config.yaml
model: "encoder-decoder audio transcriber"
dataset: "short made-up English sentences, spoken by a formant synthesiser in many voices"
train_examples: 26041
gain_aug_db: 6
time_shift_ms: 50
n_mels: 40
hop_length: 160
input: "log_mel"
spec_augment: false
win_length: 512
tokenizer: "char"
vocab_size: 30
encoder_arch: "jasper"
encoder_norm: "groupnorm"
encoder_activation: "relu"
encoder_weight_standardization: false
encoder_channel_attention: "eca"
encoder_drop_path: 0.2
encoder_depths: [2, 3, 4, 2]
encoder_kernel_size: 11
encoder_stem: "single"
encoder_widths: [96, 112, 144, 176]
fusion: "cross_attention"
label_smoothing: 0.1
decoder_width: 192
decoder_layers: 10
decoder_norm: "rmsnorm"
decoder_norm_position: "pre"
decoder_activation: "gelu"
decoder_mlp_ratio: 4
decoder_head_dim: 32
decoder_fused_qkv: true
decoder_bias: "none"
decoder_qk_norm: false
decoder_parallel_block: false
decoder_inner_norm: false
decoder_positions: "rope"
decoder_cross_attention_every: 1
decoder_tie_embeddings: false
init: "kaiming_normal"
residual_init: "scaled_by_depth"
optimizer: "muon"
muon_scale: "original"
lr: 0.022
momentum: 0.95
nesterov: false
orthogonalizer: "polar_express"
adamw_lr_other_params: 0.0021
grad_clip: 5.0
ema_decay: 0.99
steps: 3400
batch_size: 64
epochs: 8.4
lr_schedule: "step"
warmup_steps: 170
weight_decay: 0.02
adamw_weight_decay_other_params: 0.01
Rows from block 3 of the audio encoder of a small encoder-decoder audio transcriber, named by matrix and row number. Rows with one number belong to one channel. Each number is 50 + 10 x the weight over its row's rms, rounded and kept within 0 to 99. All counts start at 0.
After each channel's rows are labels from the 100 clips, of 14976, where the channel reaches its highest value: "lies over" is the class under the peak. Only what is clearly more common there than usual is listed. The data: short made-up English sentences, spoken by a formant synthesiser in many voices.
# convs0: first width-11 conv (encoder.blocks.3.convs.0.weight, 112x112x11, each kernel summed), inputs 76-111
# convs1: second width-11 conv (encoder.blocks.3.convs.1.weight, 112x112x11, transposed, each kernel summed), outputs 76-111

convs0.71:53 43 51 56 67 22 59 44 37 47 56 64 41 39 52 49 51 38 47 39 31 37 46 45 39 62 30 57 48 43 56 49 64 54 30 42
convs1.71:31 36 45 37 62 43 33 35 67 48 63 67 31 44 52 50 38 67 65 54 31 34 66 54 63 43 43 41 48 72 42 68 47 61 44 47
lies over: /ɪ/

convs0.3:54 44 31 60 37 55 46 50 56 52 49 30 52 46 47 53 67 47 54 47 40 41 57 51 48 40 50 36 53 46 27 50 48 37 68 52
convs1.3:51 63 55 37 52 62 58 69 55 53 53 64 51 53 67 44 44 50 35 57 51 46 37 52 43 47 27 50 44 43 75 46 53 60 43 54
lies over: /ɪ/; /t/

convs0.80:43 54 57 37 53 43 42 49 42 55 44 44 45 74 50 50 49 59 43 35 43 48 49 59 44 68 61 47 51 43 70 57 43 45 44 39
convs1.80:60 45 55 46 53 52 63 48 62 45 65 50 50 38 54 45 37 41 51 40 49 56 48 52 52 41 35 46 35 45 45 39 47 43 40 44
lies over: /ɪ/

convs0.12:39 53 55 45 39 31 47 48 46 59 59 42 61 64 49 50 56 60 65 58 58 52 61 66 47 59 54 44 52 45 47 55 43 44 40 67
convs1.12:61 42 38 68 60 50 43 48 55 46 42 60 62 32 59 49 59 37 54 44 36 52 54 59 67 57 46 44 34 56 37 46 56 43 41 48
lies over: /z/

convs0.22:57 26 48 53 59 31 49 47 39 48 37 36 56 43 42 49 41 51 24 32 55 60 54 51 49 48 33 50 52 44 50 41 48 58 41 58
convs1.22:69 50 36 36 55 48 43 47 16 46 44 41 36 35 53 58 46 51 60 46 43 51 55 26 70 47 55 57 43 62 50 49 48 46 42 45
lies over: /ɝ/

convs0.58:47 37 51 61 44 55 50 46 43 60 60 48 48 52 53 53 47 45 39 48 34 54 62 44 40 37 52 60 49 52 26 51 51 43 64 55
convs1.58:53 47 56 28 42 57 65 62 55 52 61 52 39 38 58 44 37 54 62 41 58 41 40 68 57 50 35 32 57 53 71 34 56 48 49 58
lies over: /ɪ/

convs0.25:56 50 43 22 54 41 44 49 50 66 37 51 47 60 46 49 62 60 65 57 37 53 43 54 39 56 57 38 60 49 29 52 37 59 69 57
convs1.25:51 39 64 48 46 48 59 46 53 63 50 53 62 36 38 42 54 37 47 24 47 48 40 65 57 28 28 52 66 41 42 48 42 35 51 47
lies over: /ɪ/; /ə/

convs0.100:63 53 54 48 59 40 47 46 46 53 51 40 42 47 51 51 54 56 49 41 53 69 55 45 42 39 38 51 43 53 52 53 42 56 33 66
convs1.100:50 59 40 52 19 46 56 51 34 45 50 52 48 45 40 51 67 37 47 45 63 61 40 31 54 43 55 21 39 33 52 67 55 47 31 45
lies over: /ɝ/

convs0.5:39 41 40 42 40 36 46 40 45 52 54 63 58 43 49 53 53 52 57 52 51 78 58 63 65 70 51 40 55 68 51 51 43 36 57 64
convs1.5:51 61 59 50 50 48 58 46 39 32 66 42 35 65 46 49 64 44 43 54 53 41 38 36 43 48 60 62 51 38 53 61 56 59 61 43
lies over: /ɝ/

convs0.91:56 55 36 53 46 44 48 38 45 53 23 43 33 46 52 48 52 44 36 54 67 61 36 39 46 48 37 43 49 33 67 40 47 61 46 29
convs1.91:45 44 56 41 62 55 44 59 49 74 62 54 45 52 56 58 45 56 66 68 25 28 55 50 56 43 50 54 66 58 27 65 52 43 61 53
lies over: /ɝ/; /ɛ/

convs0.64:59 42 60 47 62 53 54 54 37 50 25 58 32 43 48 52 46 51 40 37 37 53 51 24 40 53 54 26 47 38 49 41 47 46 49 48
convs1.64:49 38 45 62 57 55 50 33 53 59 46 49 44 59 44 53 63 29 64 32 49 57 50 75 58 46 31 41 46 37 26 64 52 26 41 37
lies over: /aʊ/

convs0.63:53 32 40 56 42 26 51 45 42 53 49 61 48 58 44 53 57 51 38 46 49 41 48 48 33 64 46 34 53 50 53 49 43 44 45 43
convs1.63:42 54 42 55 43 55 54 43 48 39 34 42 43 30 49 54 61 42 40 34 55 34 51 36 53 53 61 68 53 55 47 48 36 53 52 51
lies over: /ɝ/